Rows from block 4 of the text encoder, named by matrix and row number. Rows with one number belong to one attention dimension. Each number is 50 + 15 x the weight over the matrix's rms, rounded and kept within 0 to 99. All counts start at 0.
# q: attention query, key and value (stacked) (text_encoder.blocks.4.attn.qkv.weight, 960x320, the q third), inputs 0-106
# k: attention query, key and value (stacked) (text_encoder.blocks.4.attn.qkv.weight, 960x320, the k third), inputs 0-106
q.276:58 63 37 38 37 23 40 41 67 58 28 74 42 50 57 57 43 58 36 50 50 54 21 51 70 51 60 51 48 45 36 36 30 35 51 47 65 42 56 38 62 52 50 40 12 44 45 74 48 58 36 27 44 65 52 53 33 51 55 52 62 82 30 38 42 41 47 42 50 57 42 34 49 81 36 49 34 30 41 67 49 64 34 90 72 50 41 52 40 77 55 67 44 46 36 39 75 49 22 49 44 53 48 48 60 53 57
k.276:37 46 38 56 50 56 53 61 28 50 43 45 43 26 41 54 55 14 54 45 28 49 42 32 25 58 44 51 65 43 48 58 80 55 52 73 59 60 64 73 45 31 58 38 51 36 74 43 49 36 40 66 50 43 35 37 49 58 19 50 55 59 56 50 54 70 51 25 47 41 83 56 56 18 46 56 40 38 23 32 39 42 42 27 50 35 53 49 63 64 63 50 47 53 56 71 33 50 29 20 36 51 45 63 43 59 25
q.277:51 21 51 30 66 86 36 69 19 32 93 61 50 28 48 79 86 42 51 46 58 52 34 29 52 43 72 14 57 50 65 67 57 45 51 34 55 75 40 43 57 51 43 50 55 50 52 38 51 40 46 65 42 24 79 52 51 49 45 39 43 43 65 48 48 41 47 58 35 61 46 32 53 64 79 40 56 55 58 47 43 85 67 51 55 56 48 47 57 65 42 46 69 64 47 58 28 51 42 73 45 72 56 47 37 59 81
k.277:49 30 73 40 46 45 45 58 47 38 47 52 62 63 42 28 67 42 53 34 66 56 46 65 73 73 33 57 44 62 64 59 53 17 52 51 27 35 31 59 45 59 56 46 38 74 32 64 26 56 41 68 37 55 41 38 52 83 48 58 50 26 70 69 74 43 45 51 55 70 50 60 69 44 41 35 40 60 59 49 59 60 47 36 47 62 50 70 21 53 67 52 48 73 67 50 50 42 42 65 53 56 32 22 48 43 50
q.278:50 45 49 50 46 53 61 47 48 49 73 80 33 44 55 63 88 38 52 59 70 70 65 45 50 61 57 44 74 53 71 69 46 61 68 40 62 33 39 38 59 62 64 63 55 59 56 35 68 27 51 67 48 67 39 33 48 62 35 29 45 31 66 57 42 34 31 44 56 61 64 56 77 84 33 62 27 44 52 26 33 47 85 51 81 24 50 41 29 94 49 77 35 50 51 68 44 54 13 33 76 45 74 23 88 57 73
k.278:21 55 65 62 43 43 56 62 33 11 55 31 50 25 14 55 35 80 40 31 37 53 67 32 27 42 31 38 59 45 35 57 28 42 69 36 53 60 62 56 23 72 53 61 45 58 21 43 35 35 23 50 51 62 51 55 67 72 59 50 75 18 67 47 57 71 62 45 16 33 57 61 44 37 51 39 26 52 22 26 56 73 49 49 45 60 52 55 90 71 47 51 48 36 81 54 64 29 53 64 46 39 57 58 57 70 29
q.279:24 50 63 39 87 72 68 60 51 42 74 30 60 48 44 69 66 10 58 59 30 49 63 45 61 86 67 22 39 33 48 50 63 70 18 43 58 73 45 45 27 64 23 66 46 37 46 73 70 37 42 65 73 51 46 22 44 55 59 43 40 52 66 41 44 42 29 98 70 50 47 57 46 51 42 34 45 28 55 77 21 90 44 52 70 65 50 41 70 88 48 34 24 65 42 67 53 50 49 73 66 53 99 79 75 63 71
k.279:37 52 87 45 48 50 58 77 53 58 54 38 28 34 20 04 75 25 72 25 18 51 73 47 60 78 40 69 33 44 39 65 65 63 33 63 19 32 30 55 31 55 51 69 81 34 19 71 56 26 49 56 17 41 45 20 81 55 55 41 47 32 47 64 41 50 38 51 56 45 60 40 58 39 36 50 51 69 21 03 42 46 33 39 49 65 50 70 56 63 60 40 24 43 73 63 54 33 57 56 56 46 58 35 29 56 59
q.280:58 56 53 61 62 68 35 41 63 41 29 45 85 86 60 60 24 70 48 57 27 50 58 41 45 13 14 53 45 31 27 12 62 52 48 69 42 66 79 65 59 63 10 48 01 73 56 68 00 59 61 11 58 34 78 88 44 38 66 43 46 33 20 48 62 66 66 65 47 25 68 49 42 23 61 53 56 72 12 62 83 50 18 47 32 47 44 47 47 16 77 00 85 43 43 57 78 37 88 47 40 48 17 50 24 10 06
k.280:58 23 17 50 51 69 53 42 60 81 43 72 59 53 81 73 23 31 40 54 63 46 42 60 47 60 50 69 49 48 58 02 61 57 36 72 49 59 62 29 33 64 35 45 46 60 79 62 58 82 58 43 60 53 33 56 53 35 43 50 41 75 43 48 51 54 22 47 71 14 49 46 23 50 66 62 61 65 47 46 35 45 57 72 99 24 30 46 41 38 68 53 26 34 36 47 57 57 46 44 33 62 26 54 28 45 53
q.281:79 59 47 70 19 62 17 41 30 46 30 66 72 47 57 32 27 76 42 52 51 38 52 47 62 29 25 60 60 38 27 54 20 39 62 64 31 33 54 59 43 24 30 34 37 69 80 57 21 59 75 34 54 47 42 75 36 32 45 50 29 38 57 40 52 65 73 40 62 57 60 92 36 32 59 70 44 59 77 62 77 19 39 58 26 62 41 50 52 31 56 45 88 34 57 15 68 52 72 37 42 51 14 30 26 09 22
k.281:64 60 43 41 23 41 26 44 73 59 53 60 52 65 78 72 73 70 45 49 74 30 45 82 62 33 54 46 04 44 56 00 49 65 74 53 77 63 64 33 58 29 39 62 36 54 66 61 67 78 69 74 66 77 49 53 34 36 10 50 56 75 46 51 49 48 58 60 49 38 18 56 29 45 61 62 57 73 58 65 70 27 51 63 42 26 64 38 50 38 38 53 77 33 37 10 34 34 51 39 53 58 38 52 53 35 55
q.282:29 58 53 35 77 47 45 32 44 32 43 34 61 42 61 55 51 40 55 57 48 51 36 21 81 61 50 54 24 30 49 37 72 68 25 69 55 76 48 62 45 63 41 51 50 17 58 76 58 34 59 38 68 69 49 58 69 45 90 23 23 44 55 54 49 51 53 45 29 49 75 29 41 76 53 34 25 34 43 49 49 82 66 60 57 32 53 14 75 78 62 45 51 59 32 55 80 52 82 75 44 59 66 27 63 56 61
k.282:20 31 18 54 69 37 65 60 56 74 41 75 36 46 54 68 30 44 47 40 51 44 19 40 61 93 60 67 17 50 24 51 99 68 46 58 60 66 23 41 32 43 87 46 63 46 51 51 50 58 38 41 59 63 63 42 40 51 23 55 55 63 75 54 61 64 23 60 36 37 50 33 59 59 30 60 59 67 44 39 35 35 49 41 68 52 33 72 48 56 55 65 30 56 57 59 52 58 71 63 59 36 68 76 51 84 48
q.283:51 35 62 21 50 60 65 26 33 60 39 44 67 48 50 54 55 49 59 40 61 35 67 32 54 78 46 27 60 39 23 38 46 69 07 54 59 72 49 48 62 54 47 55 70 47 59 75 28 45 50 42 71 60 50 52 78 49 45 29 37 78 52 63 41 22 66 56 20 47 49 57 56 68 28 30 43 39 29 50 65 83 50 71 50 59 43 34 46 71 57 50 81 85 44 21 46 33 56 63 43 58 64 45 89 54 38
k.283:63 51 43 30 53 57 48 54 55 73 54 28 45 65 44 54 43 28 59 40 50 14 71 44 48 85 37 57 40 49 55 50 87 53 54 52 20 61 44 34 15 58 79 57 43 51 46 49 60 49 51 59 41 46 78 17 53 23 30 62 37 69 52 43 31 41 37 54 60 41 70 19 48 21 65 59 52 31 14 39 06 10 32 49 53 68 48 55 47 83 56 91 55 63 71 53 35 80 61 50 50 48 65 62 54 47 52
q.284:57 60 50 45 54 47 55 23 68 50 42 49 35 73 69 59 39 39 57 50 39 49 37 20 56 32 43 36 37 40 44 33 54 54 48 57 66 54 52 49 70 42 51 46 30 42 64 93 52 62 63 38 58 45 36 48 52 49 47 51 64 56 49 49 75 59 46 54 72 48 63 47 36 70 57 45 59 24 29 54 63 87 35 59 22 20 34 30 49 27 62 48 85 49 56 25 92 49 79 62 43 51 54 68 71 37 44
k.284:32 56 23 67 51 52 46 50 47 40 50 73 53 33 69 68 32 30 68 52 43 67 38 43 47 86 59 88 60 24 59 39 63 60 56 49 53 56 57 36 41 27 91 41 49 52 28 73 62 61 39 66 60 55 32 58 23 31 43 61 63 59 38 41 49 50 36 50 51 54 43 26 47 48 70 53 26 57 17 26 41 27 66 44 56 62 26 44 48 50 41 58 43 21 52 47 26 57 61 28 46 73 72 75 46 60 34
q.285:37 27 72 27 58 56 59 69 42 22 64 53 45 41 27 62 66 48 52 50 64 43 43 47 55 45 65 62 50 58 78 53 58 11 56 19 64 73 45 51 59 56 51 70 46 62 30 36 67 18 52 62 41 44 77 65 58 40 76 48 48 49 56 50 32 58 66 55 44 72 53 34 43 52 43 74 53 58 87 44 57 45 89 17 51 46 39 45 60 58 16 81 40 51 80 29 48 46 49 47 50 54 56 71 31 57 62
k.285:45 35 63 52 37 46 41 32 39 42 47 52 66 55 56 48 41 55 60 46 57 62 57 58 74 50 31 60 46 49 66 58 12 20 56 52 53 25 18 60 64 54 28 29 56 75 48 40 43 44 50 57 53 52 52 51 34 81 43 40 46 46 42 54 37 48 55 47 37 54 45 61 51 56 45 47 49 48 54 46 71 86 59 46 35 61 68 67 50 52 62 56 39 52 60 44 50 63 51 57 74 58 69 28 48 52 74
q.286:27 59 66 31 57 51 59 49 28 41 60 42 54 39 47 73 59 23 42 58 40 43 52 21 31 84 62 55 34 52 47 53 53 42 17 35 54 90 45 60 76 72 50 51 60 50 52 50 64 53 48 66 59 46 67 41 80 55 77 41 23 64 57 55 82 73 46 55 32 50 55 68 43 77 57 22 73 54 46 29 47 79 82 30 56 43 55 50 56 53 34 08 37 73 45 27 62 46 60 60 47 54 50 48 50 62 74
k.286:74 44 58 59 53 35 56 51 54 56 67 55 48 59 42 46 32 70 53 53 46 45 54 58 55 57 49 66 16 56 57 68 50 57 49 76 41 44 33 62 29 50 62 58 58 61 40 47 38 59 53 46 51 22 72 49 36 60 52 49 49 34 64 53 38 44 48 45 56 48 62 36 76 64 52 52 57 49 22 57 50 57 30 15 51 86 19 67 44 46 51 56 45 65 66 40 25 32 64 33 53 31 51 72 44 28 64
q.287:62 46 44 73 47 68 57 72 37 62 61 69 51 48 24 59 55 50 48 59 34 51 49 43 47 56 42 65 48 51 51 61 38 47 71 35 45 49 18 40 63 51 58 52 48 66 50 18 58 45 71 45 49 42 46 74 45 48 50 50 62 19 41 74 48 48 77 45 26 54 52 61 59 33 51 60 27 52 57 60 60 40 49 02 63 76 55 64 48 55 56 50 41 55 52 47 59 48 50 30 49 67 51 51 43 63 66
k.287:55 60 54 46 24 44 37 63 54 44 59 39 67 46 52 50 46 60 44 67 53 48 70 35 53 27 50 31 49 62 54 43 26 43 33 15 66 40 18 45 48 60 61 55 56 58 46 31 39 23 61 54 40 55 40 32 50 63 73 51 55 49 64 66 39 43 71 48 49 61 33 58 52 69 48 37 66 58 60 73 59 63 64 66 55 56 56 47 42 76 08 34 53 54 64 47 50 45 32 59 63 38 68 38 68 44 70
q.288:39 73 35 40 69 75 54 60 75 87 78 47 57 78 51 80 47 49 50 46 42 54 50 33 44 56 33 42 45 56 59 50 55 43 47 41 43 66 58 52 43 51 57 30 62 51 59 45 51 58 58 57 42 40 40 65 67 49 62 40 64 33 62 74 71 52 41 46 38 57 81 49 60 82 59 44 36 37 48 43 21 57 50 31 48 49 39 56 47 32 49 22 72 65 54 59 45 44 52 42 40 27 55 70 58 47 37
k.288:31 48 67 67 50 37 60 48 33 52 65 17 75 58 46 61 52 49 38 49 29 67 50 72 59 32 54 77 71 18 54 59 49 45 41 33 40 52 48 29 72 37 43 57 65 49 47 47 25 34 20 37 41 64 57 52 34 54 66 66 41 51 55 21 68 39 53 69 69 43 40 45 43 68 54 44 46 61 66 49 44 62 50 36 40 40 60 46 56 54 52 55 25 45 30 39 63 43 33 50 57 38 43 60 63 76 40
q.289:58 58 39 45 39 35 72 80 40 69 58 59 37 49 29 23 88 61 53 47 39 58 55 62 59 33 70 25 49 32 54 78 53 61 59 55 73 35 39 32 29 55 72 44 42 27 24 49 46 16 26 60 47 68 71 42 33 60 32 80 91 50 54 81 13 43 45 32 54 42 38 49 57 50 45 53 31 35 45 38 46 53 59 87 51 50 39 50 50 52 37 74 01 67 48 63 17 53 20 54 66 38 61 18 42 57 89
k.289:31 34 86 52 45 55 53 99 46 40 50 42 54 42 37 33 77 34 52 37 34 55 57 60 53 46 36 43 29 27 25 77 81 43 59 19 50 41 40 70 47 57 73 75 78 58 52 44 50 10 35 69 12 38 54 45 64 68 63 48 68 12 28 50 67 43 44 63 42 48 49 50 76 49 38 55 80 36 48 30 39 66 70 51 49 76 51 59 60 91 55 60 38 46 59 57 44 55 35 54 76 52 63 22 62 77 55
q.290:58 28 42 75 63 95 29 32 65 60 75 50 68 35 76 76 51 60 33 44 39 34 41 31 45 75 43 76 81 31 50 51 43 63 54 36 33 51 67 65 56 55 50 58 45 80 54 45 31 65 59 60 78 27 31 55 56 37 67 25 45 55 34 33 53 59 57 32 30 53 91 22 49 22 60 78 65 86 54 40 68 17 50 16 12 68 56 65 53 43 56 13 59 17 51 60 61 49 78 59 39 28 39 46 17 39 50
k.290:58 58 58 54 48 42 35 39 68 47 46 36 63 83 71 56 40 51 26 74 62 65 33 50 64 38 58 50 37 40 24 42 18 31 60 54 67 38 35 55 61 62 31 71 39 77 43 42 74 34 65 54 54 30 45 68 43 44 48 56 50 78 50 27 31 48 28 47 46 39 45 60 42 59 53 43 22 75 58 75 55 50 64 23 56 10 39 20 39 43 70 28 68 41 50 35 28 60 30 51 53 50 14 37 58 29 52
q.291:74 56 14 87 51 42 16 63 43 86 47 72 29 42 29 29 62 28 53 61 49 35 67 77 36 41 49 54 49 46 65 60 11 20 93 47 48 10 35 31 30 33 65 56 52 63 50 47 45 31 36 47 27 27 49 71 34 36 35 20 32 49 35 41 32 68 52 57 60 71 43 52 54 39 55 53 83 57 22 41 62 43 48 07 67 57 17 54 55 14 47 51 29 48 63 52 67 67 51 35 65 45 47 62 27 42 54
k.291:58 79 48 45 50 71 42 43 50 55 51 36 62 48 61 54 63 50 34 58 47 58 67 45 20 54 44 37 74 43 68 59 44 60 29 30 52 57 52 51 78 55 54 56 65 42 78 42 51 52 55 28 41 59 45 66 63 47 53 14 35 41 54 56 55 38 62 49 50 48 08 50 31 75 64 74 69 46 69 56 75 60 67 60 40 52 36 34 43 54 48 50 48 78 55 47 20 35 36 55 80 61 46 36 73 28 31
q.292:38 82 64 43 67 48 63 43 61 54 41 08 35 44 48 70 43 46 72 71 37 50 66 23 55 57 34 45 64 36 62 46 35 58 29 58 24 84 74 63 72 70 38 52 54 35 65 77 59 43 48 44 42 44 69 45 71 57 60 41 40 50 51 54 46 54 41 71 55 62 71 45 39 67 57 32 46 55 50 54 43 55 48 44 11 41 65 49 27 56 49 35 61 50 51 50 49 30 66 58 42 64 55 14 59 45 37
k.292:41 44 43 48 62 55 78 47 52 36 39 92 55 49 54 85 49 43 51 56 45 48 46 47 40 63 47 44 56 43 53 30 54 56 53 47 57 54 45 47 53 77 63 73 63 49 47 53 56 50 49 36 72 38 62 52 38 64 51 49 62 33 60 44 43 40 24 56 51 40 67 39 60 63 42 50 26 62 00 63 32 49 45 70 74 43 50 47 27 53 57 54 47 47 52 56 61 75 46 52 62 41 50 58 63 65 43
q.293:17 52 50 40 58 25 66 47 70 41 59 36 42 50 62 99 58 36 77 36 54 50 35 32 39 51 59 33 50 38 22 49 33 61 44 56 49 58 68 57 58 62 26 54 30 19 42 75 57 51 50 67 61 76 61 55 71 36 74 55 49 92 55 51 32 10 48 44 48 44 51 45 63 68 48 37 30 65 29 74 37 65 52 56 52 12 25 17 16 52 58 55 49 62 45 65 49 42 49 34 25 69 65 27 70 55 50
k.293:38 18 37 63 74 59 74 89 25 64 52 49 18 58 46 52 38 51 89 63 34 49 33 16 31 64 67 21 46 14 24 65 99 56 41 40 54 73 52 67 61 44 86 33 48 46 63 60 22 40 49 29 81 53 28 26 75 60 50 63 65 50 39 49 72 74 52 73 52 47 89 33 61 50 36 39 57 51 33 01 14 40 43 50 75 61 20 62 67 41 16 53 45 56 79 59 67 45 37 39 45 35 95 59 26 50 39
q.294:46 59 63 55 46 69 23 74 44 31 67 68 37 50 41 60 73 48 56 66 22 53 54 43 51 32 76 52 60 46 57 85 48 46 51 22 54 43 50 28 29 50 51 44 83 72 26 45 46 31 60 41 36 46 50 45 63 65 12 44 55 32 69 68 46 34 31 52 62 81 67 58 51 61 45 67 53 36 55 41 43 51 42 34 79 53 45 38 71 62 03 63 30 58 64 19 12 47 46 31 69 38 70 58 55 62 59
k.294:50 51 93 52 20 61 41 33 52 34 31 44 62 27 37 26 56 38 52 42 51 44 72 69 49 19 08 36 63 69 41 84 31 42 43 37 28 56 50 78 88 51 42 53 50 63 34 42 48 25 50 57 00 57 68 58 78 87 53 51 58 16 64 64 50 44 49 56 06 35 22 57 29 55 48 61 43 56 81 66 66 56 68 50 23 80 74 57 56 41 35 60 55 71 57 35 38 39 55 80 52 54 56 44 50 50 39
q.295:73 67 35 48 61 49 60 15 99 70 43 41 63 66 82 30 29 68 52 42 87 23 54 45 56 46 44 68 62 50 28 31 43 37 47 59 22 55 71 67 39 30 39 46 46 69 88 61 20 77 81 31 61 48 40 29 25 19 42 46 58 63 21 24 47 56 59 53 38 46 69 43 28 25 53 46 44 70 42 77 40 45 25 39 44 38 40 47 15 33 85 43 96 36 50 64 81 66 67 49 39 41 15 70 30 43 20
k.295:43 55 00 49 39 63 38 45 57 90 44 60 42 40 87 67 33 62 55 73 39 65 36 15 39 54 68 61 21 43 22 32 67 65 55 47 57 66 79 38 58 33 50 46 30 31 66 74 84 65 50 48 73 51 44 64 50 30 52 44 45 67 71 50 48 55 51 52 61 36 98 53 57 51 52 56 57 60 45 23 59 41 38 50 55 18 40 58 51 44 40 45 52 36 44 69 59 93 57 26 37 39 33 87 50 29 21
q.296:36 54 29 57 63 53 66 42 77 49 45 39 36 54 54 34 42 50 67 18 73 34 47 40 67 53 30 57 36 56 50 55 57 22 18 36 41 57 34 72 33 51 26 33 48 77 50 64 46 57 30 48 75 44 58 46 33 32 72 27 60 59 24 42 50 66 19 45 65 39 56 38 36 60 73 63 58 77 61 52 12 54 56 00 54 50 39 46 89 68 58 04 80 39 45 61 41 56 61 38 67 26 39 47 32 57 61
k.296:55 62 47 60 49 54 37 45 45 68 66 20 50 41 71 55 55 69 25 57 25 54 43 40 59 44 58 44 58 28 64 45 29 66 43 31 49 52 61 46 84 48 30 35 59 51 49 38 35 48 63 66 36 45 26 46 48 53 47 26 32 51 35 32 59 49 48 42 63 56 44 54 45 41 34 53 51 58 79 51 54 21 63 20 39 51 58 67 54 73 47 46 45 47 36 64 29 42 60 34 46 36 23 43 60 37 25
q.297:37 31 98 14 26 49 72 41 41 26 47 33 55 52 47 70 62 51 73 36 38 58 44 33 43 62 32 38 65 40 52 09 60 56 30 46 55 58 41 55 50 55 54 53 78 34 77 71 48 56 49 50 80 58 68 51 94 57 48 10 44 48 61 45 50 62 44 47 45 30 38 48 43 56 54 72 30 64 36 57 41 61 52 63 20 44 37 22 46 66 55 34 48 60 44 49 37 36 41 67 25 62 82 53 56 70 54
k.297:24 47 60 62 37 43 76 54 52 54 42 70 37 63 48 32 33 48 51 44 31 24 22 49 55 94 56 43 42 60 35 49 58 44 34 60 44 48 33 56 44 35 58 52 43 50 34 58 49 53 54 45 54 49 56 32 60 49 39 56 58 39 55 53 61 55 31 41 37 67 60 38 70 47 72 38 43 40 26 49 34 40 29 32 56 59 26 65 09 56 42 55 40 52 69 65 55 63 69 44 44 50 70 45 65 48 34
q.298:57 43 56 96 69 58 37 36 56 49 69 61 44 55 66 46 11 65 63 51 59 64 62 57 54 39 59 56 67 46 45 64 14 34 72 52 38 27 33 43 56 46 66 48 40 76 50 34 36 55 59 64 49 56 41 56 39 68 35 65 78 70 28 30 48 31 26 11 86 50 52 69 44 37 31 65 61 73 51 32 63 28 39 52 63 35 33 69 45 24 54 70 58 54 85 68 48 41 55 44 52 32 52 60 41 38 62
k.298:46 44 48 58 62 45 67 48 24 62 86 39 58 52 57 65 28 52 47 57 51 47 52 46 40 31 52 53 92 38 38 49 43 53 55 69 41 75 54 55 61 44 26 53 58 51 54 55 49 61 40 56 67 32 51 67 59 68 56 29 64 44 54 46 46 58 93 12 54 53 38 38 37 28 70 66 50 70 54 48 41 49 82 71 43 49 73 34 72 60 47 51 74 51 42 29 50 47 71 43 54 50 45 45 30 43 65
q.299:50 64 59 30 60 33 54 34 59 51 58 36 41 27 57 68 54 35 59 59 59 77 56 67 38 69 58 44 50 36 44 31 59 65 50 55 74 79 39 22 59 39 46 46 46 20 52 83 47 72 52 56 59 73 45 28 57 45 38 49 25 76 56 37 50 43 43 38 56 32 29 54 57 64 42 31 48 45 47 81 41 77 73 69 63 47 46 38 31 75 57 53 41 55 55 15 65 51 53 59 36 73 57 23 94 66 40
k.299:45 31 47 54 60 32 60 86 47 72 47 38 29 33 45 48 43 32 73 49 29 34 38 33 00 88 73 51 42 42 28 50 65 60 40 30 44 62 62 39 38 51 57 26 36 43 39 72 48 30 44 44 53 40 69 19 67 52 53 56 69 72 38 50 48 61 21 35 49 47 70 29 49 45 47 44 54 61 16 38 14 39 30 42 77 50 58 54 57 72 43 39 47 72 49 47 46 50 60 48 21 53 51 85 39 71 46
q.300:56 53 55 51 57 51 51 78 39 36 57 67 40 63 23 50 87 55 46 70 50 50 63 64 51 68 61 61 42 52 65 83 63 39 77 35 33 37 20 44 13 51 83 34 54 39 28 27 71 49 36 90 00 49 51 61 76 35 33 62 28 30 53 44 51 44 50 54 69 57 46 58 50 60 25 58 48 56 50 31 50 51 89 14 56 78 39 53 61 52 27 51 19 68 61 36 34 54 46 46 71 54 49 42 57 58 85
k.300:41 54 73 33 48 41 36 46 39 35 46 30 35 57 31 42 57 71 54 53 54 53 87 55 41 00 45 37 74 45 55 73 34 16 63 38 58 37 32 56 75 60 37 88 48 49 51 27 51 15 38 54 01 70 52 45 84 78 58 44 38 45 51 48 23 45 48 49 56 56 27 70 50 52 59 39 42 39 78 54 93 87 80 43 14 59 56 76 59 53 43 11 49 89 49 47 48 35 36 69 73 46 35 17 45 74 63
q.301:42 40 44 48 48 52 77 48 78 61 29 68 62 64 49 47 39 66 59 73 50 34 31 51 37 64 36 57 53 39 58 46 44 62 57 80 48 41 42 61 37 52 49 49 60 74 59 50 33 74 30 44 64 49 38 53 50 54 61 50 25 54 47 41 48 33 46 70 43 63 49 47 36 41 26 28 62 47 41 64 29 58 27 83 45 45 52 56 18 56 50 57 68 51 42 61 38 46 51 57 62 69 53 50 61 20 54
k.301:49 36 31 35 31 59 64 66 36 94 28 70 61 51 58 57 41 48 49 74 45 48 28 37 33 42 52 54 18 42 61 22 50 57 29 54 43 60 63 39 56 56 51 66 67 42 60 57 44 74 53 40 85 40 30 49 46 35 55 42 52 59 17 54 58 28 38 47 62 50 75 33 43 39 55 51 37 67 49 43 49 48 50 51 69 36 41 41 53 54 55 33 53 63 47 82 62 82 41 50 30 45 31 55 58 31 56
q.302:33 66 57 37 61 54 82 54 35 61 57 24 62 39 50 55 49 56 53 34 36 45 54 37 49 52 52 23 29 57 56 34 83 52 27 80 81 55 85 59 39 54 49 61 50 38 52 81 56 38 45 40 61 60 55 46 48 28 73 58 37 58 51 46 42 31 47 55 35 32 63 47 46 57 43 47 53 32 40 59 43 89 42 68 46 27 63 50 50 74 59 52 72 40 27 34 52 47 35 74 14 51 73 55 56 45 40
k.302:54 37 42 56 56 51 66 57 44 69 50 94 37 75 46 43 68 48 58 36 48 62 33 23 36 74 54 51 58 63 56 55 76 50 45 37 44 48 56 36 27 27 80 30 36 48 23 50 38 68 41 63 67 29 57 28 37 32 50 52 62 80 44 57 54 39 23 27 41 50 74 36 49 41 49 57 38 55 31 25 43 17 26 23 82 74 29 67 72 44 61 48 47 38 54 63 60 52 46 69 28 48 55 56 47 50 50
q.303:59 58 57 52 57 33 57 49 94 46 30 45 57 81 67 38 25 58 50 66 66 51 34 60 52 44 12 77 53 49 30 38 16 45 67 64 35 47 62 66 48 21 10 43 58 73 51 81 43 86 50 40 28 52 48 52 47 36 57 15 37 55 14 53 69 58 41 30 59 39 36 51 21 24 50 41 70 30 39 49 54 46 13 37 60 58 59 52 38 45 71 43 74 39 56 38 74 58 72 25 47 31 32 44 41 42 26
k.303:49 65 14 52 79 57 47 36 27 46 49 73 51 36 71 70 29 59 41 94 47 71 63 44 26 52 82 63 55 38 30 15 79 87 48 71 36 65 51 46 38 43 45 51 63 64 45 68 49 99 56 44 66 76 53 63 29 32 23 57 39 60 60 44 38 37 38 49 86 16 37 30 70 51 48 64 50 65 50 43 43 36 50 59 56 20 10 38 34 40 36 74 77 35 41 57 55 60 35 50 44 47 25 99 43 45 54
q.304:56 55 37 73 65 37 52 55 53 61 23 51 29 65 55 42 43 69 24 58 66 48 51 58 51 43 64 54 51 60 36 60 28 45 53 59 51 19 81 40 39 32 43 36 28 51 24 42 50 48 52 37 79 37 48 66 26 07 48 63 47 41 33 41 72 41 51 36 40 62 49 32 48 52 66 39 49 43 57 16 54 42 38 72 68 20 21 42 48 27 61 61 56 44 38 51 53 84 57 41 48 33 38 44 42 08 22
k.304:65 38 48 47 47 50 69 45 46 57 73 67 76 45 53 85 22 65 25 43 58 37 34 33 32 38 66 59 74 43 61 44 43 73 15 39 60 52 65 50 47 31 74 43 66 37 59 49 55 51 59 49 63 30 59 50 52 28 55 49 61 52 45 38 56 46 64 31 68 50 71 62 38 04 47 58 59 47 45 34 44 59 46 77 51 42 46 42 57 47 37 33 64 37 51 51 70 61 50 34 53 54 43 72 51 59 28
q.305:65 60 34 60 66 09 50 34 72 31 44 54 71 43 60 45 00 67 48 48 50 27 47 50 49 42 23 63 67 51 39 19 42 47 36 59 46 62 75 71 49 46 42 51 18 74 57 55 41 70 44 22 57 55 51 48 38 38 70 49 73 65 36 41 60 55 51 39 55 27 45 48 39 71 59 44 40 60 24 46 53 49 25 82 35 31 61 42 42 33 50 57 77 25 38 56 74 35 93 45 63 40 58 57 32 34 22
k.305:49 29 06 43 58 69 51 39 59 65 61 93 50 42 61 64 35 72 28 55 39 33 42 46 51 43 53 52 37 60 55 33 75 70 28 53 59 65 72 37 41 35 55 66 29 52 50 49 67 73 36 72 65 39 54 43 49 01 36 50 58 67 46 52 62 63 56 51 48 44 47 20 31 30 51 59 36 67 31 62 43 12 40 50 67 30 00 35 53 32 45 67 63 09 47 57 64 71 44 51 27 70 32 72 36 56 18
q.306:41 49 71 43 47 64 41 53 38 50 55 42 51 28 58 58 67 49 45 27 51 38 55 36 40 57 57 32 54 55 34 56 56 51 36 34 56 71 20 52 66 75 73 51 74 62 57 79 58 32 60 58 51 60 42 58 79 54 70 31 37 49 75 53 50 50 37 45 31 39 54 56 24 44 51 53 44 47 49 25 47 39 70 49 49 24 62 49 70 44 61 18 51 50 65 30 34 70 69 65 47 37 63 42 38 59 74
k.306:34 22 48 57 39 41 24 20 20 49 28 41 52 47 64 58 53 49 38 38 45 52 73 73 67 67 27 59 50 49 64 77 37 25 51 52 47 46 54 48 52 54 60 55 43 42 47 67 47 41 52 40 52 93 64 55 49 77 47 46 18 53 24 45 49 40 08 55 57 48 42 67 46 45 75 85 33 79 61 58 44 23 49 57 61 59 52 92 39 50 50 57 51 52 65 61 56 65 59 52 50 25 52 18 47 70 43
q.307:49 38 35 78 44 38 56 40 67 56 46 88 46 53 45 47 22 68 46 42 69 65 35 73 72 42 66 52 36 73 66 50 15 39 79 73 66 08 37 39 27 51 50 48 40 52 56 50 47 51 20 28 42 35 47 56 15 38 46 56 74 66 55 67 52 44 62 45 38 50 50 31 99 58 47 64 39 46 37 35 46 34 45 77 60 11 39 55 00 50 74 71 43 45 30 48 47 50 49 53 41 25 50 42 59 49 39
k.307:50 61 42 32 46 78 49 53 48 58 64 32 07 37 19 48 44 51 51 78 11 58 51 30 27 76 40 51 53 51 70 47 92 82 56 40 44 99 56 54 40 58 72 46 36 31 50 47 65 51 31 38 60 61 65 58 58 46 67 50 66 44 48 51 52 52 27 38 61 34 62 33 64 34 33 64 62 52 44 19 39 48 32 75 56 37 47 25 74 54 34 20 60 60 48 44 46 48 53 52 43 60 52 78 52 64 42